Rows from block 3 of a small masked image model, named by matrix and row number. Rows with one number belong to one neuron. Each number is 200 + 30 x the weight over its row's rms, rounded and kept within 0 to 999. All counts start at 0. After the name is the row's rms in percent of the matrix's.
After each neuron's rows are labels from the 100 images, of 14976, where the neuron reaches its highest value: "responds to" is what is common among them. Only what is clearly more common there than usual is listed. The data: procedural textures in two colours, tilted and lit. In brackets: how many of the 100.
# fc1: MLP up (model.blocks.3.mlp.fc1.weight, 384x96), inputs 0-95
# fc2: MLP down (model.blocks.3.mlp.fc2.weight, 96x384, transposed), outputs 0-95

fc1.50,099,198,212,205,194,176,167,203,140,157,211,218,201,214,211,128,236,243,159,235,225,180,217,198,176,214,321,224,197,157,200,207,243,214,186,241,203,197,201,135,201,201,128,196,177,184,219,181,204,167,200,191,177,191,166,177,174,181,203,213,203,206,245,219,235,210,211,196,220,240,189,246,188,180,255,214,179,176,137,214,182,190,180,179,173,263,223,163,174,194,188,214,218,228,191,231,198
fc2.50,106,206,212,205,205,217,179,172,254,231,233,208,237,243,198,163,234,216,203,181,216,189,235,170,171,245,272,217,170,225,231,211,184,180,169,239,223,195,231,95,214,214,125,237,190,194,251,223,220,180,193,192,226,212,211,187,151,191,189,194,186,230,224,205,188,181,183,190,173,183,213,233,195,152,213,189,151,232,220,192,205,209,236,169,236,242,164,229,144,207,139,192,188,218,175,200,158
responds to: crumpled (89)

fc1.64,090,154,206,185,224,155,197,159,251,198,215,205,217,144,232,257,225,229,166,179,184,205,185,179,209,166,228,158,163,214,180,143,235,189,227,246,187,149,235,212,227,199,215,227,205,213,163,182,176,176,195,156,205,170,207,145,221,208,197,209,214,272,155,184,224,217,258,184,219,258,200,224,197,231,179,278,212,211,159,189,218,154,212,206,192,201,191,233,248,187,229,197,187,204,189,149,216
fc2.64,084,251,221,221,197,233,172,168,249,252,206,205,246,218,160,251,230,233,221,194,204,215,186,163,211,158,217,150,198,183,172,167,212,202,191,218,185,236,138,180,193,217,256,251,241,178,216,194,193,221,202,248,189,262,187,193,207,216,215,238,198,236,255,239,158,226,134,183,217,227,202,195,181,225,176,181,189,158,200,180,152,189,192,148,243,215,168,232,219,218,183,215,165,198,251,225,205
responds to: purple (52); ground colour: purple (42); green (38); pattern colour: green (34)

fc1.96,099,184,246,204,173,177,154,165,209,251,196,208,213,189,185,224,225,214,213,172,172,189,198,239,166,214,208,247,248,178,174,227,251,193,191,181,182,176,165,199,225,176,197,216,248,222,274,181,211,244,159,245,277,206,238,204,242,144,218,229,209,242,194,217,185,210,198,238,230,211,229,194,227,203,241,182,165,187,188,218,238,139,182,227,187,196,215,182,196,191,185,260,207,125,198,241,189
fc2.96,108,201,174,201,147,186,193,241,192,241,196,235,230,202,197,249,189,183,167,131,233,240,215,234,220,201,242,180,214,183,212,192,207,204,232,169,202,179,205,192,149,201,182,234,168,232,168,181,193,154,213,170,202,130,241,128,194,206,231,170,251,180,151,182,211,251,195,246,197,186,197,187,240,190,276,179,200,232,212,129,202,213,175,204,169,175,190,211,219,254,201,165,208,201,168,188,173
responds to: white (54); pattern colour: white (42)

fc1.90,090,202,188,207,197,194,143,167,188,242,248,143,191,206,225,189,244,197,176,205,213,224,226,195,228,271,232,215,200,227,206,175,219,270,214,264,111,196,222,172,197,224,263,214,213,208,235,190,222,215,204,190,189,197,183,178,213,219,200,215,200,204,190,226,227,186,128,218,181,172,272,199,209,248,189,146,208,224,189,194,210,194,182,251,187,182,238,216,183,234,225,177,141,208,173,231,226
fc2.90,085,199,132,189,185,165,181,247,194,181,179,146,200,215,192,195,244,140,241,231,193,171,201,237,198,248,191,232,207,187,174,223,189,204,198,176,135,230,163,255,157,223,173,182,161,223,179,228,250,192,196,209,183,239,180,210,224,202,151,192,227,225,170,147,213,203,135,212,204,223,153,219,133,247,191,208,222,169,164,193,242,203,220,175,216,204,162,214,263,207,173,168,198,198,192,181,194
responds to: purple (62); green (40); ground colour: purple (34); pattern colour: purple (28)

fc1.333,097,212,193,194,194,181,200,198,200,196,237,181,209,224,225,163,255,173,228,188,296,205,195,214,205,188,174,184,187,214,223,233,240,169,208,238,209,199,169,245,188,246,213,195,213,197,209,198,200,208,193,204,190,218,168,251,198,193,218,228,221,215,246,187,191,185,210,214,239,206,238,83,191,214,188,161,222,187,212,157,195,200,237,190,261,151,193,183,142,199,198,146,271,230,147,204,236
fc2.333,095,156,162,194,175,193,211,221,155,171,206,192,191,170,155,164,211,185,197,210,142,184,226,219,210,184,231,188,203,184,202,142,201,169,200,215,198,190,166,291,159,197,169,158,138,209,183,188,244,209,166,200,227,203,168,187,212,216,152,197,202,215,140,151,182,191,122,201,207,213,188,218,195,228,167,196,231,182,166,187,184,159,193,137,158,245,202,198,276,176,219,208,230,197,176,200,228
responds to: teal (88); ground colour: teal (63); blue (37); pattern colour: teal (25)

fc1.79,085,191,222,207,223,223,192,192,233,229,232,269,174,176,228,229,241,237,177,227,194,221,245,198,199,160,251,184,202,234,265,141,196,223,183,284,255,211,188,225,249,217,156,208,179,222,212,174,209,164,216,178,172,201,179,169,250,149,196,203,144,259,191,201,156,179,211,213,214,186,203,200,189,167,235,183,241,200,182,233,198,183,253,210,176,169,229,162,199,177,242,195,202,184,225,207,211
fc2.79,086,232,211,211,259,203,193,156,227,201,216,174,184,216,199,200,175,193,146,217,196,180,229,210,184,118,173,201,186,225,184,112,205,155,208,247,220,188,166,191,245,200,191,191,199,212,220,186,267,177,206,250,214,226,229,216,233,198,216,163,245,262,206,195,192,244,159,221,168,183,211,214,195,225,176,181,209,232,184,212,231,205,197,213,225,227,201,224,152,119,195,237,137,184,156,203,208
responds to: green (61); teal (46); ground colour: green (41); black (37)

fc1.67,098,182,197,234,192,214,209,220,214,205,191,164,213,189,198,232,163,201,225,242,182,221,225,169,151,201,204,220,221,228,132,177,191,175,197,190,204,190,207,165,238,228,182,159,172,210,247,227,199,186,238,214,194,243,142,169,193,172,165,198,119,165,188,248,173,238,234,208,229,240,255,191,237,240,229,164,189,187,223,166,172,212,180,251,178,198,212,227,175,104,226,222,220,220,210,154,205
fc2.67,095,216,167,180,183,179,148,172,211,177,220,145,202,190,184,239,208,200,177,252,230,238,139,218,167,160,219,189,196,185,203,188,190,251,194,219,168,152,202,175,178,215,195,216,225,180,157,240,146,197,222,157,259,153,192,223,176,229,206,163,199,196,182,177,203,171,213,221,187,159,239,193,202,175,245,233,239,197,202,165,251,202,208,280,180,156,272,180,176,203,216,196,183,201,225,160,242
responds to: green (43); pattern colour: green (28)

fc1.119,092,180,160,215,185,232,119,274,203,197,222,177,213,177,216,194,203,182,214,221,213,204,184,162,247,202,258,192,264,228,197,190,193,237,217,226,201,188,240,217,212,232,248,189,214,221,184,180,219,205,179,233,178,176,187,151,205,175,196,195,221,154,186,272,206,256,258,215,194,242,231,186,206,179,157,194,201,206,211,190,213,196,247,203,247,191,167,153,222,193,264,134,167,175,196,209,178
fc2.119,097,259,176,128,225,173,158,195,221,226,168,155,148,146,194,180,209,142,225,243,224,214,219,228,178,209,239,185,265,182,174,179,195,188,237,204,242,171,216,219,179,201,177,246,176,223,178,191,133,182,219,164,238,202,164,203,215,262,237,222,215,220,200,203,210,208,150,219,201,209,204,229,220,224,187,195,241,226,184,168,233,188,252,157,190,203,185,173,177,204,275,216,174,201,203,200,199
responds to: black (48); pink (37); pattern colour: black (37); ground colour: pink (28)

fc1.364,077,217,236,234,198,204,179,210,209,235,231,226,243,202,190,208,229,204,195,134,207,178,186,195,199,184,196,164,209,183,157,206,203,212,190,223,194,231,170,208,188,228,185,203,146,184,220,178,191,210,185,188,169,198,210,292,200,199,175,163,195,185,225,173,233,188,288,215,164,215,205,149,183,186,199,204,191,251,176,157,199,178,194,177,148,211,170,210,240,207,165,210,196,279,84,211,192
fc2.364,070,178,179,158,204,239,209,217,210,197,207,204,238,177,220,237,158,263,181,171,249,228,228,148,166,248,199,215,212,177,235,176,184,196,172,173,216,212,237,271,243,200,178,249,181,225,166,207,193,166,254,238,227,184,181,179,181,206,167,191,239,198,168,212,168,216,160,211,146,192,178,185,202,197,199,234,218,194,224,154,191,157,200,162,211,224,201,233,153,196,229,142,238,258,178,244,233
responds to: black (43); ground colour: black (30)

fc1.229,087,219,228,248,189,218,230,189,233,170,242,165,197,236,213,224,204,205,189,218,223,187,197,238,234,202,197,223,232,186,200,238,206,239,152,193,254,281,168,262,200,149,238,203,210,188,189,197,170,241,224,218,215,208,195,243,185,194,264,174,192,215,216,214,215,231,286,242,201,161,220,214,214,204,192,202,216,224,221,164,202,252,255,192,262,241,206,197,244,186,195,173,223,191,239,214,238
fc2.229,072,204,184,188,218,176,229,172,217,129,194,108,161,168,243,211,212,173,183,194,194,178,199,198,159,175,213,218,229,199,254,221,195,194,153,172,161,180,194,205,226,194,199,200,171,191,192,190,187,232,180,199,209,189,210,174,152,149,127,228,222,239,171,192,180,203,151,251,203,216,185,175,131,244,230,206,205,161,169,155,175,223,201,183,199,229,218,113,195,150,176,201,226,214,211,206,207
responds to: teal (52); red (39); ground colour: teal (33)

fc1.40,085,214,174,199,205,227,145,182,170,264,196,227,200,194,249,177,161,207,190,186,172,176,258,228,180,236,194,200,238,179,131,147,213,200,188,250,152,150,225,228,154,162,171,217,179,248,232,208,189,171,154,234,171,181,180,201,212,180,191,224,223,208,215,206,177,193,158,196,181,243,211,174,200,233,168,263,186,224,146,191,162,208,218,187,159,153,227,171,250,175,244,200,191,226,208,208,207
fc2.40,081,197,189,173,187,194,158,167,217,234,190,185,214,238,173,145,212,153,213,213,251,185,248,198,205,251,165,207,261,223,239,154,163,211,203,239,139,229,202,219,262,212,138,257,195,234,189,180,239,218,206,164,204,234,188,185,193,187,242,198,147,223,196,243,163,163,178,162,148,213,193,229,215,156,196,217,224,201,233,170,196,165,211,166,242,175,199,203,214,238,236,188,205,208,218,189,173
responds to: purple (39)

fc1.95,107,215,218,144,182,225,216,217,226,182,255,197,126,214,206,226,221,281,246,269,168,239,188,190,221,234,245,217,176,213,150,196,242,168,148,201,217,206,255,191,174,216,240,239,182,228,184,248,216,189,167,221,213,177,183,226,207,188,236,194,224,194,162,173,207,215,245,255,185,227,195,178,241,251,206,198,173,218,175,198,202,192,216,190,215,190,154,207,221,201,150,185,158,178,231,184,212
fc2.95,097,190,220,238,184,207,193,216,214,215,165,240,206,238,197,201,227,261,177,163,229,168,216,226,207,244,242,171,163,206,140,200,185,192,245,209,219,208,209,234,211,195,171,217,155,193,193,142,198,187,208,202,197,204,182,204,209,102,199,195,216,226,148,171,208,271,191,206,122,165,181,204,209,250,185,224,199,172,172,179,220,169,188,186,187,241,184,175,171,224,144,255,216,170,159,212,158
responds to: yellow (62); coarse scale (62); pattern colour: yellow (49)

fc1.357,099,214,205,169,191,199,257,238,230,204,243,191,207,265,187,189,207,198,199,218,224,172,201,224,193,172,168,212,234,225,220,241,261,254,222,189,187,176,234,161,239,239,232,212,211,158,253,212,204,227,219,227,212,189,188,169,186,199,218,170,216,216,213,243,184,161,292,197,194,217,213,280,194,220,241,204,248,212,253,199,195,215,181,208,249,203,186,240,239,239,171,162,233,204,168,168,204
fc2.357,117,219,252,204,165,216,219,229,133,237,151,206,225,181,228,210,197,251,205,168,176,189,167,182,178,213,146,182,260,235,204,206,203,199,182,167,243,219,207,186,235,162,211,186,139,244,242,148,233,160,189,184,213,183,232,223,265,224,176,220,164,194,181,172,195,177,206,212,199,238,210,204,242,251,181,232,215,210,202,169,144,210,225,193,231,180,180,122,202,186,197,181,217,147,199,225,216
responds to: crumpled (65); pink (48); grey (36); ground colour: pink (30)

fc1.311,102,216,130,215,196,196,230,189,157,167,192,223,208,168,203,128,196,207,167,294,223,234,181,234,178,225,206,189,190,246,238,216,192,223,165,214,198,167,190,199,208,242,182,180,175,191,179,195,195,166,277,181,175,194,196,231,240,259,183,204,177,209,149,226,217,223,189,237,221,202,226,197,201,235,272,206,153,197,131,209,244,190,213,217,156,144,189,192,210,200,220,205,210,197,193,198,235
fc2.311,116,238,280,212,154,202,206,200,158,223,190,185,196,236,253,177,204,275,206,218,263,185,194,162,200,212,201,223,208,207,201,212,200,211,183,207,225,245,236,290,241,170,216,163,193,215,168,203,233,201,257,232,200,213,190,137,187,183,210,186,232,212,152,213,190,194,186,164,174,240,180,182,173,216,229,192,200,191,230,201,152,204,191,184,203,214,165,188,245,216,288,194,210,202,230,221,166
responds to: purple (48); ground colour: purple (27)

fc1.299,102,182,195,208,225,220,232,172,291,216,196,215,197,237,212,195,189,185,145,221,202,214,139,229,291,205,136,202,224,197,196,206,171,230,244,214,179,208,195,197,215,223,220,224,202,234,261,218,210,215,196,197,243,238,191,228,213,173,199,207,223,202,174,216,200,143,210,215,228,217,222,175,227,227,236,230,227,199,198,233,207,222,233,211,273,240,197,220,264,203,155,169,228,197,157,174,245
fc2.299,091,212,222,237,212,196,197,198,125,164,170,265,179,225,200,203,225,230,164,226,186,235,99,175,204,193,152,235,168,214,230,216,228,196,187,226,174,210,182,262,147,163,192,202,164,185,235,197,236,200,167,225,190,184,198,218,225,215,224,221,214,222,233,163,190,297,210,187,200,213,154,190,199,246,226,207,175,178,173,224,208,150,208,248,168,191,189,182,191,220,176,189,233,176,203,227,202
responds to: crumpled (66)

fc1.248,090,236,211,199,210,233,220,221,156,190,211,186,175,231,198,224,140,187,234,237,243,233,196,187,231,174,224,185,207,198,244,258,236,226,193,229,237,187,264,165,197,218,232,231,195,171,210,202,194,204,196,244,180,239,161,256,215,198,172,177,127,197,167,261,168,148,202,238,206,229,208,228,181,197,200,235,200,168,217,196,213,202,195,226,143,205,238,204,253,227,192,215,262,171,214,255,226
fc2.248,098,188,168,228,179,202,127,223,165,163,188,205,229,212,146,213,179,200,198,225,204,231,196,184,213,188,182,190,168,281,238,171,165,210,194,186,221,208,168,232,207,245,239,217,241,227,215,274,176,257,154,191,243,207,229,123,230,210,203,228,187,171,181,209,230,193,191,184,195,252,192,188,219,192,211,169,181,173,241,177,142,208,216,190,252,194,181,219,227,207,202,173,152,175,257,199,213
responds to: purple (40); ground colour: purple (27)

fc1.337,097,223,232,188,208,216,206,225,221,242,188,212,196,203,195,207,210,216,193,237,241,223,244,229,247,147,145,240,216,232,204,212,166,264,198,140,206,266,197,255,230,177,241,215,212,207,222,181,208,221,169,211,213,215,210,162,211,196,221,262,228,236,227,220,190,228,288,229,265,216,206,239,204,250,207,192,187,199,233,259,186,152,216,211,228,201,184,224,213,183,209,222,238,218,225,177,190
fc2.337,093,137,184,190,208,272,245,157,215,173,199,129,183,193,179,193,212,201,235,232,186,198,219,244,234,136,253,195,183,215,214,216,154,136,164,164,200,178,224,200,198,244,225,225,223,158,187,211,228,198,167,253,157,244,201,216,144,196,204,218,201,212,205,194,192,213,144,143,235,175,182,197,170,183,197,240,186,151,148,234,201,227,208,188,198,202,167,201,158,209,170,216,198,193,176,195,213
responds to: yellow (66); coarse scale (63); ground colour: yellow (39); pattern colour: yellow (27)

fc1.326,117,250,204,226,213,219,154,179,203,234,181,224,264,221,235,215,179,209,173,214,200,206,206,178,213,170,232,171,172,210,251,222,174,180,234,221,160,180,232,177,220,180,192,159,196,167,138,184,182,190,203,188,161,196,204,167,192,180,191,149,197,217,165,172,183,197,217,199,248,188,216,185,144,162,233,173,247,156,185,215,198,198,175,188,156,179,131,228,246,173,250,202,176,115,150,182,239
fc2.326,110,182,157,168,153,137,172,170,142,216,184,199,211,217,131,182,212,210,168,190,211,232,168,238,218,120,174,180,193,149,198,175,201,208,178,217,178,203,208,165,219,180,172,197,209,158,203,236,191,219,163,211,267,189,216,203,158,267,233,204,164,204,163,226,175,225,181,239,197,219,200,201,190,187,195,216,163,192,206,202,201,248,225,185,166,181,252,206,274,204,263,224,188,222,207,177,171
responds to: white (45); ground colour: white (26); ground colour: purple (25)

fc1.258,089,234,296,198,203,218,171,253,182,196,190,227,189,159,165,169,162,206,210,201,223,216,261,173,242,163,185,181,196,208,158,184,230,181,220,255,237,141,184,231,226,234,199,220,221,249,182,227,198,219,223,227,248,206,200,232,203,228,201,184,182,227,167,169,219,166,238,154,205,195,251,222,221,221,220,202,227,207,272,230,190,211,200,145,189,212,207,207,130,175,211,239,169,192,202,190,204
fc2.258,095,252,127,146,205,222,184,212,208,166,181,134,180,187,229,174,187,235,188,234,203,178,240,223,200,97,211,216,205,154,227,228,167,223,177,225,233,219,173,242,197,179,206,193,160,174,146,229,165,192,182,185,191,235,135,155,215,204,198,143,204,220,217,207,224,228,190,212,208,200,179,219,198,195,191,196,216,147,147,206,205,216,203,178,235,213,232,218,147,243,211,181,169,170,174,213,206
responds to: green (43)

fc1.346,103,274,287,234,210,209,201,244,188,179,147,202,200,205,178,206,229,240,196,220,220,193,216,167,207,200,204,192,178,152,172,218,206,230,241,198,230,213,190,182,219,227,251,224,225,221,220,189,211,185,183,213,225,229,236,210,215,245,204,155,207,237,259,201,200,230,182,203,146,235,239,215,148,209,225,220,134,203,229,219,223,219,238,191,216,189,193,170,169,184,192,238,223,189,202,194,305
fc2.346,116,226,165,207,242,188,187,232,229,214,202,213,188,198,205,185,185,170,138,223,221,179,225,241,174,205,193,259,212,145,225,225,187,205,231,179,147,223,212,205,227,180,189,187,159,244,192,211,163,119,249,146,157,167,174,225,187,197,178,208,214,207,284,192,195,229,177,248,184,169,218,223,165,206,175,173,151,197,194,181,197,212,199,164,245,249,162,174,222,168,227,192,185,214,150,159,179
responds to: white (48); pattern colour: white (30)

fc1.37,094,179,191,232,194,188,226,182,238,280,133,196,202,165,216,195,242,222,197,281,251,204,222,208,197,229,220,232,221,249,224,222,266,200,239,218,172,158,218,191,192,236,234,202,243,186,248,189,211,226,173,190,215,138,195,186,242,227,205,141,205,224,223,174,229,245,184,172,189,187,225,181,207,212,213,235,218,186,195,210,192,223,219,189,279,198,222,200,219,222,229,178,172,196,165,157,179
fc2.37,102,108,195,201,148,161,198,218,133,180,287,205,173,188,225,189,192,180,190,210,219,203,226,239,183,215,251,167,195,218,234,195,168,214,197,211,204,236,178,148,191,168,189,179,137,177,179,175,193,197,189,176,211,215,194,207,220,197,204,190,207,182,200,212,212,127,215,231,254,162,189,215,242,134,210,203,190,176,230,195,186,192,200,170,189,200,237,165,213,136,166,189,220,271,183,209,179
responds to: pink (63); purple (54); ground colour: pink (54); pattern colour: purple (43)

fc1.230,087,197,188,156,186,198,243,180,207,186,206,210,206,209,224,205,199,178,153,205,213,209,187,215,208,176,164,160,229,240,189,189,193,229,249,204,243,242,174,201,166,264,256,200,255,177,212,206,236,292,156,233,192,251,178,232,217,210,119,160,198,217,233,215,213,205,197,206,264,223,220,240,212,163,203,202,233,224,225,181,233,195,205,254,195,157,198,215,214,227,161,230,196,157,205,201,243
fc2.230,078,152,227,219,180,264,199,225,185,204,193,212,152,158,234,158,194,192,218,214,168,219,193,199,211,138,241,185,202,260,177,185,210,179,196,214,226,170,219,265,165,223,196,261,135,219,207,228,190,191,182,245,189,181,220,157,207,172,199,227,231,209,190,191,216,196,145,225,216,150,148,211,156,241,199,192,208,195,227,196,163,179,236,236,193,209,186,194,227,281,176,151,232,172,165,209,208
responds to: yellow (41)

fc1.274,082,233,185,221,204,222,187,224,226,237,197,223,190,212,201,210,222,186,193,225,239,225,199,189,192,161,207,217,207,196,187,200,195,282,224,132,253,219,165,267,215,199,208,211,213,210,260,132,265,193,295,200,195,223,203,185,191,164,266,284,219,217,162,192,198,198,202,211,179,208,230,166,199,229,249,184,209,190,218,245,210,181,197,190,181,247,154,183,211,196,209,215,180,181,203,219,194
fc2.274,073,220,163,206,229,248,170,173,213,176,205,128,188,183,129,173,175,226,201,207,156,185,203,285,201,147,195,218,225,159,197,195,186,108,216,114,196,216,229,257,205,195,195,201,191,212,187,191,170,229,208,223,195,188,202,174,168,187,223,262,221,206,212,190,195,233,165,231,227,196,214,214,136,185,203,160,231,216,139,192,198,185,210,178,227,189,203,194,198,172,224,217,213,228,173,186,217
responds to: purple (37); yellow (37)

fc1.243,096,209,208,227,242,254,232,191,260,171,231,210,204,214,134,171,217,184,203,239,201,185,200,232,173,204,229,152,195,228,207,241,203,215,168,205,161,211,187,187,229,132,151,210,272,140,229,197,192,227,195,170,146,150,210,228,198,238,179,194,210,193,226,232,189,180,256,236,259,192,221,206,215,180,188,185,225,215,193,198,216,254,208,252,209,222,179,261,192,216,203,164,147,197,212,215,212
fc2.243,086,201,184,238,220,184,181,196,190,198,238,215,185,220,218,160,167,201,210,182,182,228,180,210,146,195,224,187,165,143,166,194,200,184,195,203,218,248,215,202,221,161,189,189,210,207,241,224,136,180,159,211,239,217,247,244,208,118,157,149,212,261,140,206,134,246,198,190,186,177,191,205,186,175,169,250,182,161,201,203,211,172,201,176,214,206,199,194,173,233,185,292,233,187,228,187,195
responds to: white (54); pattern colour: white (31)

fc1.263,114,194,191,268,204,205,146,270,254,189,219,166,175,195,224,207,192,205,231,209,223,209,190,134,214,188,221,223,238,213,151,228,233,193,234,205,213,196,184,191,206,159,170,144,176,168,187,164,187,229,179,205,174,215,182,153,240,211,213,180,226,183,206,155,184,204,221,201,270,172,165,173,210,225,208,174,165,237,212,241,156,248,224,210,222,239,175,175,211,170,213,164,171,209,196,291,188
fc2.263,104,193,200,205,164,226,206,216,219,238,196,219,182,187,239,215,230,220,214,150,197,211,191,166,171,178,218,225,237,190,187,243,280,152,224,160,252,201,195,193,178,216,179,231,198,220,211,150,202,206,188,206,228,172,152,211,205,234,209,177,261,198,159,232,231,188,189,173,208,159,152,191,203,192,162,161,243,218,228,225,192,170,303,188,182,265,204,163,171,163,221,244,174,176,171,203,212
responds to: white (43); black (39); ground colour: white (25)

fc1.136,099,148,176,234,205,204,188,255,242,170,197,251,230,207,195,210,194,225,153,177,191,187,201,173,183,219,258,208,197,188,178,233,224,224,231,227,218,193,233,211,253,243,194,219,169,200,205,228,213,151,262,168,188,157,222,165,213,247,214,228,196,160,191,187,209,221,186,235,216,209,222,217,217,234,243,244,207,179,199,219,133,233,173,189,183,201,214,189,83,157,214,174,161,180,186,196,195
fc2.136,097,239,154,232,173,177,151,197,226,158,175,143,234,156,195,207,182,164,249,159,176,182,193,195,220,180,189,204,231,118,215,173,210,198,219,176,206,212,214,206,208,210,182,170,229,159,292,232,160,214,216,215,190,171,200,238,178,212,188,118,205,215,172,204,185,172,174,179,211,198,234,197,207,194,235,194,193,128,212,208,202,216,206,193,195,193,201,220,134,181,203,155,199,189,191,238,130
responds to: pink (38)

fc1.214,096,241,209,209,202,156,207,179,177,205,203,163,223,225,194,148,163,175,197,253,190,186,191,212,166,253,190,232,173,204,174,202,268,224,241,251,160,162,262,187,191,197,181,211,192,229,232,216,179,213,187,245,158,201,163,207,200,255,216,260,238,219,179,221,185,142,204,187,233,223,227,204,206,157,168,245,240,210,176,171,186,197,235,174,106,211,192,244,188,223,194,211,210,198,181,215,174
fc2.214,106,181,193,183,242,241,182,152,219,175,193,197,209,131,180,180,192,172,204,200,258,140,221,215,185,203,187,144,190,233,203,213,224,182,207,173,138,198,170,167,228,134,224,267,217,259,232,188,239,229,202,236,250,216,194,177,232,164,173,192,228,222,222,212,173,174,173,159,173,209,177,210,224,216,202,164,224,164,155,209,167,198,213,189,213,183,221,158,164,152,211,205,178,207,171,217,136
responds to: purple (62); blue (39); teal (35); ground colour: purple (33)

fc1.101,097,201,139,190,202,180,205,194,177,119,191,194,209,167,202,190,231,172,137,252,243,232,188,182,191,229,226,160,232,184,206,188,231,215,177,253,190,173,193,124,197,188,194,181,253,177,189,217,209,209,240,221,190,200,195,182,217,221,168,199,180,193,248,195,218,237,151,214,197,192,165,245,238,184,220,215,234,127,212,271,198,227,180,242,162,172,187,190,176,202,185,197,122,199,180,195,216
fc2.101,089,206,151,198,178,187,210,207,209,103,184,233,168,195,200,156,205,193,214,204,189,193,215,203,187,230,193,179,223,210,208,243,114,211,127,177,234,219,222,110,226,207,191,236,204,225,219,189,214,191,199,170,212,195,191,175,171,182,251,160,180,230,185,174,221,172,160,219,182,195,232,235,215,218,220,217,192,233,196,205,175,270,178,181,266,155,197,178,160,177,212,200,205,167,183,196,148
responds to: teal (50); purple (49); cloudy (44); ground colour: purple (28)

fc1.335,112,185,193,190,237,231,182,213,210,173,203,189,197,163,182,201,227,215,247,216,195,215,184,252,170,205,207,144,201,162,192,201,193,210,191,202,164,183,195,179,195,223,199,174,167,217,207,200,228,252,256,219,276,204,233,187,232,164,227,212,172,171,152,86,208,210,210,198,154,269,206,196,260,274,172,183,153,250,230,200,210,218,200,156,189,223,228,218,202,194,188,219,208,177,208,180,218
fc2.335,103,146,178,236,221,197,184,207,185,218,206,191,172,181,232,213,210,190,196,180,183,209,223,172,180,240,217,197,227,222,199,248,219,187,256,200,190,187,227,212,203,209,209,233,183,180,169,245,165,240,173,181,188,206,236,257,204,176,309,223,235,222,197,244,193,206,186,254,213,150,197,190,253,175,135,134,273,211,183,228,230,174,211,196,214,243,212,195,174,203,237,193,165,191,224,208,153
responds to: yellow (47); ground colour: yellow (25)

fc1.62,092,149,192,212,169,191,180,196,190,205,221,203,151,221,217,208,181,229,162,179,252,209,226,204,189,225,188,216,192,205,174,223,153,207,176,185,195,123,145,213,247,270,215,174,215,207,223,167,184,173,200,186,172,162,203,208,224,191,176,140,199,187,220,240,211,171,129,180,176,192,221,97,214,222,176,192,236,172,212,150,212,184,187,147,236,143,237,185,228,197,215,173,213,233,190,187,203
fc2.62,095,176,214,169,236,196,189,179,198,211,175,209,194,219,158,205,178,192,180,227,261,192,188,226,152,231,224,224,229,211,232,165,177,141,223,168,181,208,207,338,214,134,163,152,173,216,231,185,200,203,172,174,222,246,215,183,205,204,177,145,190,193,188,205,198,169,244,160,169,236,162,204,181,208,171,198,196,197,219,197,196,151,196,203,233,171,230,240,195,195,233,163,192,191,175,176,235
responds to: white (45); pink (36); ground colour: white (26)

fc1.75,104,214,221,169,214,154,196,104,166,246,168,192,167,171,216,226,208,218,157,203,220,197,238,213,234,226,168,236,181,196,174,201,214,215,189,222,185,230,215,211,227,229,225,240,239,228,201,232,228,175,157,179,221,194,194,156,155,238,248,239,192,244,210,245,219,235,152,223,259,246,238,219,211,195,187,192,221,170,215,208,245,203,204,265,191,157,216,218,164,233,201,250,222,184,221,169,197
fc2.75,081,183,235,231,181,200,232,186,228,248,185,215,173,221,204,217,180,174,199,188,196,195,192,195,138,174,172,228,168,173,211,212,256,183,187,199,147,163,177,142,238,207,230,226,174,205,171,150,189,242,163,139,234,177,162,235,120,185,199,188,226,202,176,187,208,225,211,148,232,197,181,174,187,224,163,205,252,243,178,219,152,239,231,207,232,244,257,251,205,217,176,195,231,169,202,198,193
responds to: black (57); white (55); pattern colour: white (43); ground colour: black (38)

fc1.70,103,207,211,235,193,153,162,187,235,255,158,182,325,204,201,199,228,173,244,167,201,195,156,190,196,214,202,194,198,217,220,141,219,245,175,226,230,157,234,166,253,181,214,175,236,170,262,172,170,197,229,169,236,189,186,173,265,203,210,242,221,207,196,179,191,186,202,195,232,215,236,181,245,154,231,181,219,198,211,168,213,213,228,220,182,200,214,195,172,177,215,194,221,236,215,208,220
fc2.70,105,214,211,198,168,247,199,225,155,243,191,232,230,225,232,233,200,205,236,112,210,174,171,202,229,171,173,204,206,199,206,226,143,194,181,169,201,224,247,213,214,205,228,232,164,244,164,251,200,193,224,237,148,208,167,192,160,176,179,218,232,115,207,204,213,169,191,201,228,237,189,162,193,217,178,157,173,207,203,154,222,259,175,202,200,220,215,235,154,181,193,136,225,196,200,219,162
responds to: white (52); ground colour: white (44); pattern colour: black (29)

fc1.63,081,241,198,180,164,184,225,247,211,228,190,176,192,176,221,253,236,238,183,219,163,215,253,251,206,158,239,193,157,214,251,202,179,129,174,256,231,238,234,230,208,235,218,268,161,165,212,204,184,195,183,235,241,192,200,173,149,183,191,165,174,222,169,185,162,231,212,174,207,218,203,171,214,154,241,181,219,200,207,203,217,231,201,221,222,238,194,168,231,201,209,178,156,198,189,162,260
fc2.63,082,230,218,119,197,220,208,237,233,206,183,210,198,261,257,197,219,192,216,213,206,211,241,231,183,165,234,207,251,238,166,196,209,182,198,223,281,186,165,187,197,228,156,221,255,164,204,233,188,219,205,203,178,205,212,163,190,194,182,134,247,228,204,210,237,151,172,222,196,207,251,174,182,196,210,179,124,189,222,206,190,181,216,166,219,192,132,221,170,199,158,204,236,200,224,206,173
responds to: green (41); pattern colour: green (25)